config.toml
arch = "vit"
model = "image classifier"
image_size = 24
horizontal_flip = false
activation = "gelu"
pooling = "class_token"
lr = 0.0028
shampoo_beta = 0.95
ema_decay = 0.995
warmup_steps = 2280
Rows from block 2 of a small image classifier, named by matrix and row number. Rows with one number belong to one neuron. Each number is 500 + 25 x the weight over its row's rms, rounded and kept within 0 to 999. All counts start at 0. Numbers have three digits each. After the name is the row's rms in percent of the matrix's.
Before each neuron's rows are labels from the 100 images, of 14848, where the neuron reaches its highest value: "top examples" is what is common among them; "place" is the part of the image that holds the peak. Only what is clearly more common there than usual is listed. The data: streak pictures of flow and ridge fields.
# fc1: MLP up (model.blocks.2.mlp.fc1.weight, 320x160), inputs 80-159
# fc2: MLP down (model.blocks.2.mlp.fc2.weight, 160x320, transposed), outputs 80-159

top examples: parallel
place: centre
fc1.147 111:535490511508463552504523503501473535566461505508487473527476493499495497470484504495500552519499492493493502458514522499507510523450508510536461530508534471554468519497496503482503533468499521493509507503517508471500501554476487499506544529
fc2.147 107:519479525457528468471499512515497530529516479517506503533538527510521498522534506484522512533493467514450494514472519475512505479477465498506494521485507508548506514490509532490532480512507502467514492512509489494475439568523471465526554500

top examples: spiral; whorl
place: centre; bottom right
fc1.43 114:532486515534502513449475511489494488509466498544521508495481476537502515514455483506483502498528491496500501453512457526486491539476518495461493468463514479581519489499522451494473496488494516538456480510526547493535523474497501473494559527
fc2.43 124:529463503532536481465527478500476499475544523471485554531447536486507457486529507520519508487491507479485468531481520526532499511513496530476486487462515480518499509505512540472509551474501514508468463443504551489499496498480462481498541489

top examples: delta
place: bottom right; middle right
fc1.164 120:476529519493479507483501492540510497469503473458517511482459541466468492497470478508511453471510547477511495463465467528529509468572516496467489476504462511469471488499487552490504543510497509488551484487478505537495540500499499521510509496
fc2.164 117:514491465518541517514466513537547471469500476515488478486493470476491497515482466506484476500479541463525494498514516479522473517537464513496501516502472512470489504508509510474527510556469444499505483557519479499445507502511507485526492513

top examples: delta; saddle
place: bottom left
fc1.128 125:505540513518547479495470511477489504528457554501479472532511484489537501534473473550518534529555491524503506513527559512506487459493503508517485496505451515511491524477474449528486492470502552488445507507551536483532522505441474494480474530
fc2.128 118:507500523538522478492458516470509486508505521531519478491497487529500490472519524509526536499464498478495515487511502493511493510538466521482485561516519516478441547446556531499503495512519516485474499458471463496479498496524491465525504451

top examples: high contrast; spiral; whorl
place: centre
fc1.260 106:485503509490471534544496472517492507442506501480496507436498497502497513553477484481513505512516466466509504465499465475458477530490510527491485469486486478553517506497521486499481446493495518491505482514525509522471538497513464506476548493
fc2.260 107:510489478534505483467461462520499489526506515503507494529453508516508442495532524539484506491483493530506512510468529499523517511503521526537518481505521542483499502518506482480513460502498523458467498487511520517489479455496482475512568497

top examples: high contrast; spiral
place: bottom centre; bottom right
fc1.107 083:534514501447503505520513489492470516510513477496487488531536492531521476481497507534500539488472496484486489511504519500492502490489487500495491434499503530524520514488504461516526455459483432525497475477490521554492484493479469523482477491
fc2.107 081:535512494531461513534501469500487554467511507517469474496461513523480504497516482498525528506500521516506527537520541496470502455545514469543512559440499425514515460507512477533515492533496504501506479522504524492485491502507478520472457498

top examples: high contrast; loop; delta
place: bottom left
fc1.125 080:547507470532474516519532447526481451502512490504481519480507454496486516505495504469495499487508514510532483504517512544526534481504527533508507510486457460533509501532505457498541480476493487492511502480545545523533515479437493496497475472
fc2.125 078:500538461541485508507498509532471484461455509521554484510541538494497395503473528536453479456504469514533479537509483514493481504525499524494498465500488523524485490508469482520476524530549481501529476531511485487493510502533505513472501502

top examples: waves
place: centre; bottom centre
fc1.105 109:455482512506511502468547464523475474470527492539489495527501450507502515482491497534508484557512520561542498523520498486476502487508486480508527481479487511466504509522511520507537467464476504498495492480484493543493475515497540482488456514
fc2.105 116:497493511478485463482519498459459495508460512450492508518473497495517481488474490511529510504548520502537496498475524455505480524503507488489545510503507490499505477490511487500444498526550466486466506504508465497530502498511533533432505510

top examples: whorl; loop
place: bottom centre; centre
fc1.131 118:523490502530462465443533489510445524535507479504504519481456495507517481462497494513487472511509456476550467495466508528542522468469507476509498541497486510501478499510481515493536486495500472529481524463464468515512512505538523481509448505
fc2.131 116:501518499484505483505530532506496530510522509485468468455506473520489448481485507514485454475503489483511522520507532488511479492509505523469496500516511525487531468493459523474531478507486499525554528566524493489519518518501461472529478474

top examples: source
place: bottom right
fc1.155 092:521539488455462485486504486519528530454545504473513497498479503545462488503513511541495468532490509507480517473527512518440510547505496525505451488483487508509506513484514514517505445534494510523522494532532504507492503532493489495492515500
fc2.155 102:553495512496518498545520450494516479503509527497514495486495494530491511518486479486538496527507509535530548505495507523469501506457513537455509523515500480511523477498491525499468507502461519528503532560459492453480454522468514507505519528

top examples: delta
place: top centre; top right
fc1.145 097:488524511473548505468455506496475493475502521506515497467522481526508477515503484539526538559541496480490505502523520497529551488499497514502525464497520526510507507515508474515503457497464534491477555464528496487515481502505458514508488452
fc2.145 102:528526475510500521509500507460511467485475493507476483495469496517520542531522533516514538494478534531519504502496514519554505489548462530520503540535480501468485487519541494491540531515534497495489495504531457526452515469504494493557465467

top examples: waves; parallel
place: middle left
fc1.87 102:507538525482477478509516458458510493505479501499496485490477528491489517524530476505533472494508503469505492516538490492557580556477475571488536521487538488491506505511532511498506530513510514524513527496493526480469494532530496492537546497
fc2.87 115:528524492506533493498501497544457529498517528513525484478473541431496499534491541500483534541522482524482544527482450534553522502500500496491465490486513519535526478493537537471490534473499472460559468492486527489488465490470491499504469508

top examples: delta; whorl
place: centre; top centre
fc1.24 091:489495491482486502491489484495471481484508536503500474518532431504484470478488516524528523499501510526465473500452517493500501481536500506470485478531515562456496440517537459542465487470479502441498537498475500498508488494518520524526515482
fc2.24 090:540479502493501498492513519492537447490483488485501505531475502523490478537510471496482512478467505513521481507508490500516483513535466502504486496465466492512503515528509489494518494531480513474501511503527521553441475463516510490505529485

top examples: spiral; parallel
place: centre; bottom centre
fc1.176 090:508501547552544492497466494482487471494501468499527502468471515514461485499500524494510469500508503494541466484516441527512468511504476528438498484467518529524507509487483510527449518496516476545508512517515459480495482476506496515546504500
fc2.176 092:523465518540518542521495486518492491464486526461511490496461528507518479516537494509502504504551512490558485506500521475500503462517495518513466495477496530519456462488489453492455513509502472494508453510516491478504505498465547496499478492

top examples: source
place: bottom right
fc1.300 096:508488497505459494500467519497525477551465504500487504509502512506484540513523482532539486519521507505505505564507521481496481501493459490496480504505526545477511519455545487510503542503507490468494500484487484484495465515438466519517479545
fc2.300 103:496496512501496534486528520483499508507545559489470483498465515520514467500534540471511495500491495490526463505485559531543508513548532538505515508448485473488483491536496519460512470544486472494508508500508486509469504480517517532532487545

top examples: delta
place: bottom centre; bottom left
fc1.151 122:496451528516509489496493505474559507481480482547500474510480509521461500502512514488477452504496517518524491512525471479470489496458520518511515474513524494555484514480440502516493515469545437511537482487470483473502478511510508507470472497
fc2.151 115:476527467548497498501512498523522489467519509512510536494472511480468546518516490477510526467471506525529522522504478492516501473542472503504476559503475505467507531540477522492531486490531491499491507537531461542437548445486485521559517484

top examples: waves
place: top centre; top right
fc1.92 095:519479453494524493526519507534529455526491491440480496495461477509509487467485509457505535515474459485479498537481485513543492511455525521494488493557506524571558514506513489472541456508531477555465473506512511495522508511496512530504472478
fc2.92 093:488479484468509475506498480557493507526521493472476443512505532479444521502476564458531456490475465501489483497500483455476526462457521518499509503521537520508534529499525488512476480499502441522500508511495497487518476543483482479480420466

top examples: delta
place: bottom left; bottom centre
fc1.311 109:491495465485529517464498527510488482470488470504487561477446512482507516504454469513486492562477522476530502508529477496538481529518548474533473498511512487502515505493535503497467496469489574515492510495513558528519490503568457506500505515
fc2.311 118:496492515519481484501504458519525485515466490521489504462522487498543487463522507514550466512482487537522509550517454475534486489483520517489517514493500474511515499502529513475463529525502458487491501529491528483529501510541495464495499507

top examples: waves; pair of whorls
place: top left
fc1.239 132:492467475508527501521508493507516495515504500478484529514516467530507533480480495505530460497500455469476538533510484532462483502530568491509477515496487492537480496537506457510526505538494498514466508479489519521514488488456486471470464485
fc2.239 128:498485473521476510525516455480501524514509513481495504529508458485520461491482516530479548493513505472562493487556526520531500524480496495460543480521528523488481503511503498488512486499497472491495493507505480521560515439499479516495522494

top examples: waves
place: top left
fc1.161 113:509502546510516488508511500525475485507558478503490517542451508432554484486526488467523514499491511535475484487476502465487489521494495498554471489498498502507475494457481473483485497523472542518514404493502543512445496497478517494502494517
fc2.161 117:512540492484556487547498496495442521516465532512542490527491536468510476530512513515561571519528495489512448485481495511498460508499445506473469475491478518544485462497484454502501493496472495464527520520526455495498504515467539504496478492

top examples: source; parallel
place: centre; bottom right
fc1.220 124:504517489472477497493542535506510458507517453485480543557498507506536523475482489541567431531481503491499482529507494490498510481528497508531492506510525501503487458498509479517473473512502514520513514491515506501521506472479509508530502552
fc2.220 106:472527458504514494493483533477511488515490481484458515560518553533519545497468464548550479493520486484481469480505504473485507507462490511533520527510529479524541479482535538489520510474477469436510513532514480483509499489524503489486489548

top examples: parallel
place: bottom right
fc1.252 112:492504507486487487514487476492532548481523497489477552520508507499529524479491507541567500510496523529457459528501508525486515474515518471484504471475478498511473485547492471531510500507490512481479443533507534490471516510480535516506476523
fc2.252 119:508543505461512508511490498501515520520466479502507517552496525508516516519479504499531474459480515522540499476508488498514530499461542499526506497549528497533456504511478511509500494504449478448526512533531481514509498502513519484507517493

top examples: saddle
place: bottom right
fc1.5 097:516506498468472472499468536511459512564477506488528509517476514515509495517495544517531538490534561504525442512506509463476484555505505488478485470490524519522507511516486481541508469484509488470461538461478479528536484509545536535519520486
fc2.5 104:527479413477501467531551524509498534523518509540469490533547491501481486531495509504535492488504500472493530528453435516480544496511499456447484479560484541502515519509498503518495536492497530493524491493469485480534483543499479497493531502

top examples: saddle
place: bottom right
fc1.36 123:506501531500481515498476562524502507513474477484512481483456502460505518538476498495561497501539511490531448502476478464479483502526514446500481472544514499515498455488501508507535450521507490499486504489515487507478476503512480490501535515
fc2.36 120:489515454482521479521505478462487520513510499549510481521525479496460441468487509482492513457495442482474521546434468516507527469468446453458467516526505544515507490467517530503527521494530524487486494514474465508486498522513487481511493503

top examples: saddle
place: middle left
fc1.80 105:524497476499495474481494496453545504544501479469501508466526469455503490478503539512515488487483511508505482545490517513485527524530563503554535504494508524552488502460459498472497514492489469502503517503482507507510516513507474477464507502
fc2.80 116:527462499531478483518472515461508478450464506484544536507499477520448493477518502478503485479493526502482525486466503492486522548503522526479518499522515465484495509497453503514522494523474503531477559505497487499561529478515502519458489517

top examples: spiral
place: top left; middle left
fc1.301 124:470522537502533485485482533458460497539467494491511512562479444480515506544514517470495480478496482524446465500514502492452529514490538511523510508476509501507463507510524491483493493502495513493461458462504491509452517504522495520513487500
fc2.301 113:483532445502473472484514460512462491517484461490497498505523511477511540544490473483574512475492497533450535501560510460493525465500505488491519557530461534496464481478508481481477479501477503493514475528532524514462517470537529508497479497

top examples: high contrast
place: middle right
fc1.3 097:514501508500537518554514480509528546533549520505491506474481449468489499489497507528553507504507494514489567539480507502509515449495531492453482496519500504532496506535507530514481450445499495508533483480522492566475482506498513502472509490
fc2.3 102:482494525529530520521545474459479547474501512537458514483453475495476526466512516475492492531501461494511527480512487456511549483502510433543494505543502512457507496532504492510490491495481489520558491510499479526496489478503495493465502477

top examples: parallel
place: centre
fc1.195 137:472475509535460488500488512512533526509485521506459512512497474489514485491529467456478536507486488483467492441516499465526514508463495492517523519523489474518533527518480541462525464520485493498509483499501477477496471567532470492489545513
fc2.195 133:529486503474524502518546469501504512510515507512495493483513539505502498464464490504494527553497483543464533464518539499505516489472543503513477531483471502504452467496477521460549513484479547456450491542470455524472495525566491475508557520

top examples: whorl
place: top left
fc1.88 102:489454528499489517509469508512448477492474543493498501574496461479529494483518484525514512495517489502508506496541569473450474502476488508539513539453493531517509489479479479477493499495460548471446477492522514445523480492471514484529490512
fc2.88 101:470466480508468484527495492456503456488469535533495492461471525504511526478511460497504481497538504493551480526513478505498500437535478514444468491513490541481468504502482493510525489536504486499474522519502460527477496464480528468499509466

top examples: delta
place: centre
fc1.293 107:520526533513520505529528504540550498488491463484473545489503501481430503508499522486485457455479552508511464486461494510509513505503489471507470505503484453477506472516490522532519518514507425508576495441498492548502509471506516520522490476
fc2.293 105:533493485516489540494471532524563499495523496533475492504515469461482535501467483495476497492496572496544468517506464479525534504503541502478498474491506527496478503526492501472505529511486414513542543550556494505487534536553493487498498506

top examples: turbulent
place: top right
fc1.56 091:501524530501471436456518457523545480505495492518522502523533529508488499460501505457475530501484507498490501486499476505493485456555499474546471475521446557513456486491520528504430500496522542479511496511514494514491500486541489501490512501
fc2.56 083:505475495491469477517543487496452491512482476478515451496490529513510493521530490558552507504471550441459492468478528468511513489475475483488511528497510495490487504454545517495514536537518509506522475521510535477543543547498500551483530489

top examples: delta
place: bottom left
fc1.47 095:551535493498511497502522525466497513488498528520467474502464473523511537536498448488502482545501504505529502553555557491468511513496486497529480488531497523487498488459510487533506518478559501457496496462518533477488479524461504509510547489
fc2.47 093:462494514497519435448461537526505449489519516535476532550475499517486538532509498490519489526515517480498529469534516479516471508491522522518483543516449493495466515483490479516511507507471486535454474495521485499492521526484498494490464485

top examples: saddle
place: middle right; top right
fc1.170 088:493536494485506510461448483486471494513514530525487494524503471494505537517508506498488471518465507525493538495463532522500485434520510517515465528462472486461483513453500486511466503479462488474492459481525510484508520511508469493484502536
fc2.170 090:483511477533543500495484506491485514486523542473522514486510527524491480462474525532494504550495469511487466491494522576515459510495478542508495514513533485497466493442489531478466542491493521495476469492530519504522491471469529500484493516

top examples: whorl
place: centre
fc1.204 075:510489484524470511518546507486487500512465510496482520469482499530506509488459494492489553481511531480521458508531488495507506535515471473506481515480505509474471531525495515541542506479498448464499511535530474543491539515471483525516493468
fc2.204 075:538485451476481499476465506517491498521471527556510502493501504461484558535475496451511512481518515520473535483484515483498498501493500509502522497518521480519490476490470494496489499511450496479510520535493477502524470485509494496540483452

top examples: parallel
place: middle right
fc1.116 088:523469509444463527493492507489524435522507510518503506494497497523481519476494534546519538471514508514526522514462476444491504472501428477514507477461488487510536471525501455514457452520493511495507528519527495454528516495482490491502491493
fc2.116 083:499549485488530500501498487471497522522467486505502515496526467491514505544516512499506494493484475524438493532473496502484499498469452475534484485503461510520495537546500503527497508510522460475520495486529539539507533522514507471461477479

top examples: pair of whorls
place: top centre; top right
fc1.82 091:499483557468513524495484487472513507495472527496501472518514489490451488545488526509494541510506499456508476518562552450509510489470491450466456478474496500471539539472509497481482548475498539480469457514501522469514533495528464532483542461
fc2.82 100:466529491517496465514523496484521472497512504480494468522480503518485476514539467505477558533487507502487529499483504528484542535524508478498512506485476509449521467480484523491508500519497500473509516565513511514553531494514469482531496464

top examples: parallel
place: top right; bottom right
fc1.138 095:550494530484492508512500466508495511478527515502513473471504495529461490510477521507510505474493481513447478506486529474469498504503500463449489437486458464507495555506462496489473485512510495495504479479456496484494503549525466541501492472
fc2.138 087:485498519461499470491472559499504491535475486493532519515512492498455507522532512509502503544476490502496511491520519495466471537529534528505536483499528535494528466516520512453530473475527502464500492505474535487539517493504479480519459490

top examples: high contrast; spiral
place: centre
fc1.198 122:529492470490501544562532445500519494493471512512482501485484536516485521518497503493503516519482546490527546489473546517447504494498473488489474481519486495504576499533554501475509495493480585486487480496525516481446501515506475500502534515
fc2.198 112:519517502459478500504493448530502504541503469495532477497532472551505530480482500474465502508487521466517542518481498477521467531543532501492504492530504526480522442471505479489535473512493525528515501556491487531522505511484455501503507501

top examples: waves; whorl; pair of whorls
place: bottom right
fc1.83 117:484486484501529505520449525504510482455479527467455449512519445467505490524502482546526514517487486499465478523500478484504506510492490441462510512510487525489489535484483508499500511519553482479507457503551476526485485518514492477511512526
fc2.83 122:494532534495494507492512478490489523478521493504519494479490456528504475526457484479508553475508501493526520483537509499518554495491495501458536455476531517518543477487462545472469512542496471516531473580475462507565478481499471515537500446

top examples: waves
place: middle left
fc1.277 082:527592518491532463486502513486482492513512458511501541499480487496518510512498516468491494481497486528466502512521474476520518536535520528512500476514467491455477489490480489507534532518488471484559508485454552504518526501503483524519462461
fc2.277 080:504524500486511485497558518522533502493485508496528472467440536543546496465510437460466529478431524517507481499539486515524532514479518468468489519483491488537501480477516494504512554516479466510490538495495509533475477529459498520483527486

top examples: pair of whorls; waves
place: bottom centre; bottom right
fc1.102 108:479477515480511531508498527503492509486505510462488525511529431512537516519483490494520497526487516508520479516512482516494546495525520486484513477469511495519521528503522488510493541521533486510476490509510505527506448482514485495473508469
fc2.102 103:499489500518500522521469444519492520520536549464524493510505496492531495487482456475515515446522478519503507523484525514515521533511513478459547523508518480485527498506499514490506473489485477528484497531488518516536500483525451484469501504

top examples: spiral; source
place: bottom left
fc1.6 104:482501472447487478540505466464520519528504494501450494501484513471539494480489492538532467487476491496513478553513518455520489488554477513536519527515495510472487507443487502488529507550545485460503498445491516464472490490480507522471465522
fc2.6 120:512512492486547546489493477541497513532526479443514514552506551509449424462488468515516479515504493505485508516503505492542495527508536544491490500496496498467476492455504532536509496493514487451492472534507467493510509502528500515482485540

top examples: parallel
place: top right
fc1.186 120:539497474452501474484502514527470522465477502456479526500527500534496509503475556508523504529523508525457474481500503501480525487506504512534486475513450485504458502509438480507536480562496515511488499503454542469511513524512560483508476512
fc2.186 125:491476497501542505493495510474525496531554523493502513490527479516517458446470522486517472495497489508497479518506494518548539499484522486493517455512485541474529491530454473479548490511497518485457497484492520539483496517530508512502484465

top examples: spiral
place: middle left; bottom left
fc1.106 072:513515518468508506464529503513517473470504504472489465481528498475505565538512486485527478467493477488476459574467506514489516523542493503502519530506509490482490478461455468513493503438475507487474481497502485517515523491498483504474502504
fc2.106 075:475482467505509468522511505541491493476489520558525462522486547480485511533479497496484512508486489544477501468481544479467482487469506479497496488460506497530512501501539522544540512512496530537483482496501530535460487526467472513534458480

top examples: pair of whorls
place: top centre
fc1.53 075:506471492512514505518515474453512513494489500470473550499485546500525544517525497477511467507510516483492493524531505491505506554460515527516500512501443489513510494560497475434478497446530504512483488544467484501464498513496492540521493484
fc2.53 074:491450497476484477509474476528496503529514508533561464483490527502492490475493517491480526462503540476535525509490517502479533533523469504492527526480551491497519502481427509509515515515456494479516498493526494503490457509454462469549499548

top examples: parallel
place: top right
fc1.291 092:484457435473484489523520518511460508526486480491498502506527513516481501531518510484509541520517504489531509507516535520485517451468494479508488520467505509509511477512479473491481439492498529493508529416448499430501499521501487504519466535
fc2.291 091:474514502519529519491497546472481500479515506580501491494479478522465486521549460517476470517481519521503506493462541504553483506533497529500501511520536482508506467463445525524516520488461533504512492515466519520508480465513484522516513478

top examples: high contrast; delta
place: bottom right; bottom left
fc1.28 094:480513467559467485483478481482524496530503515516463519481500503460515495517516470494496508452525477451463547518531501513505511490533491510529493499467505529470523462456489473502497522514470517515469504502514520500505512504516481505480480493
fc2.28 103:495522498481506513493468505511504490563522538494532476531498532516518489512435470527502493475524508510467475528486529452506489539489477483499459486502500475527462519539506485526486495484534500460471515513500487498551545525468483496518474517

top examples: waves; parallel
place: top left
fc1.141 093:510490499510494507500489519535513531491506546498524486529486481537490514495475529487529512485514470477491481479482492536502512509509527491474502480477459507543455535486502496452524506488473519516479491510502466487518502470498481482476501507
fc2.141 089:463499450468482502464535457494500551483511489515479516502497485437541552509457463499478523488493461487474509501522509500516487506530507504510503501490477447507488508515488520499515492506504514481544511545490504505499530461449511503474487498

top examples: delta; saddle
place: top left; bottom centre
fc1.143 086:491485523506505519529489484458520498493494518532460500468482479502457508512497536449503518507465522482528475518499477508511471512450466527571474489529527482559518525481485491527525484504496477507535508497511542490470484493487508505516549485
fc2.143 094:494521500513501483514516512525535495418500488510503454510511496519518490514506513480495478475485532488530484470551527486490467501519507530490512502480470514497463527530536492508504520507476455470512513491477457530463509528499445469522487481

top examples: high contrast; saddle
place: centre
fc1.200 081:472446523520525500511500549480485505484465438497487475482537510537523536500514534515487520523482551479509452545503500489530479464477512480537515500499477494490485481474521516525512482503523503514492506483495540475499509507529498497505493500
fc2.200 089:497507474521552520530461539507476488465513523520487557448538562503517517506527521508488504515505462550465477479512508496455458482473465489542457507458547499533475508479492526507460519497485526490524513468506519492474525476502525497536498511

top examples: saddle; source
place: middle right
fc1.13 110:514532492472464481506524525551532539502543526484520516499539538534505495491487502506520462529495501493501511504507491494471481573539466490512402482464474508544528480465500514504541486523502516468508498498500507499484508510517529488474482469
fc2.13 121:479531518464519489533499516521536516494503501488511517481516535531507480480482532501510494505488496523485531463508463487494490563495494482472499482503480516509524509489490482548505504528440515519556536525529491521530498467508481507554490496

top examples: spiral; waves; pair of whorls
place: top left
fc1.44 110:478506474530475490471505475534498467483490521509527522472477460519506518477483513501492528537491521527480495478514495512487505513519544481485532500437495430505528437497497508481546468489490552471455532502504530476482516506492517463466509494
fc2.44 115:501488520533513507467482515480513507478468537478475509511497477466491469469498499511442508483513491504486500497501484476503478511497474516477468490482524487518501561483455512505505471499528504511500480522498539430530495471495546505486504514

top examples: source; delta
place: centre
fc1.256 106:576482515518448506530510477514521472478523493535495445515474515503522499475480505517507476513464491487503500497456501455488546488514477483559496510554502537488536517468490456505507477522494483464512519534489483484479474493498512466455512523
fc2.256 095:497460465484467497463498520527508471537487510494525516527444494490494518501503504506477532475511531501491460459569498489520559523479520517481504497456503457500478487501529477507507501524482476476502469488512516526518498541475501525467438484

top examples: parallel
place: bottom right
fc1.292 115:508490522531463503484514459496479530475477506500455520494540474492515500498473464513514510560486514512497492496491503459510555505480512476510486462518452488474436501468548488510494503463487521486479494484507552520502497461575497499509500504
fc2.292 122:494550523490534499486514509524454474507506523500480480547503499450488492501517511509495531490555505505521505493513478524502510495489509492514537506499526504475498484482479506475445459543489477534519508537492515532514477522499524498522487471

top examples: high contrast; saddle; parallel; field: spiral
place: middle left
fc1.99 078:551503529484528480510493521527522503497495473498526512469478535522521511508496502541492523469486464537507498541499512465535503526534502524551489460506536499500539497526505497489486526502532489498514540479509482479531470523548537535523519511
fc2.99 080:528494518511502508465464520472488471509512483493533504504470499538500485480511503499444512519509530462522526469538519518476530499563551547511521496513522540518500488497465493490523491506490478457536470497523511491515529552475508441467472464

top examples: parallel
place: bottom centre; top right
fc1.90 090:459504506530497486475509485536481483545474509460494549557489489490514520457490518506512514488495507515483509467490481502528485459548478495502500497514456516534516465505554511556482512499496470417504505476516517526489535488510496519532494481
fc2.90 081:480500518543496506443502490477457479496499515494484505480514556502520484545493465523510472521523522515520493523524513477476518509483513484531525515477519470448484479512503477489513510520521536495486506516532480500491491550489515481509495464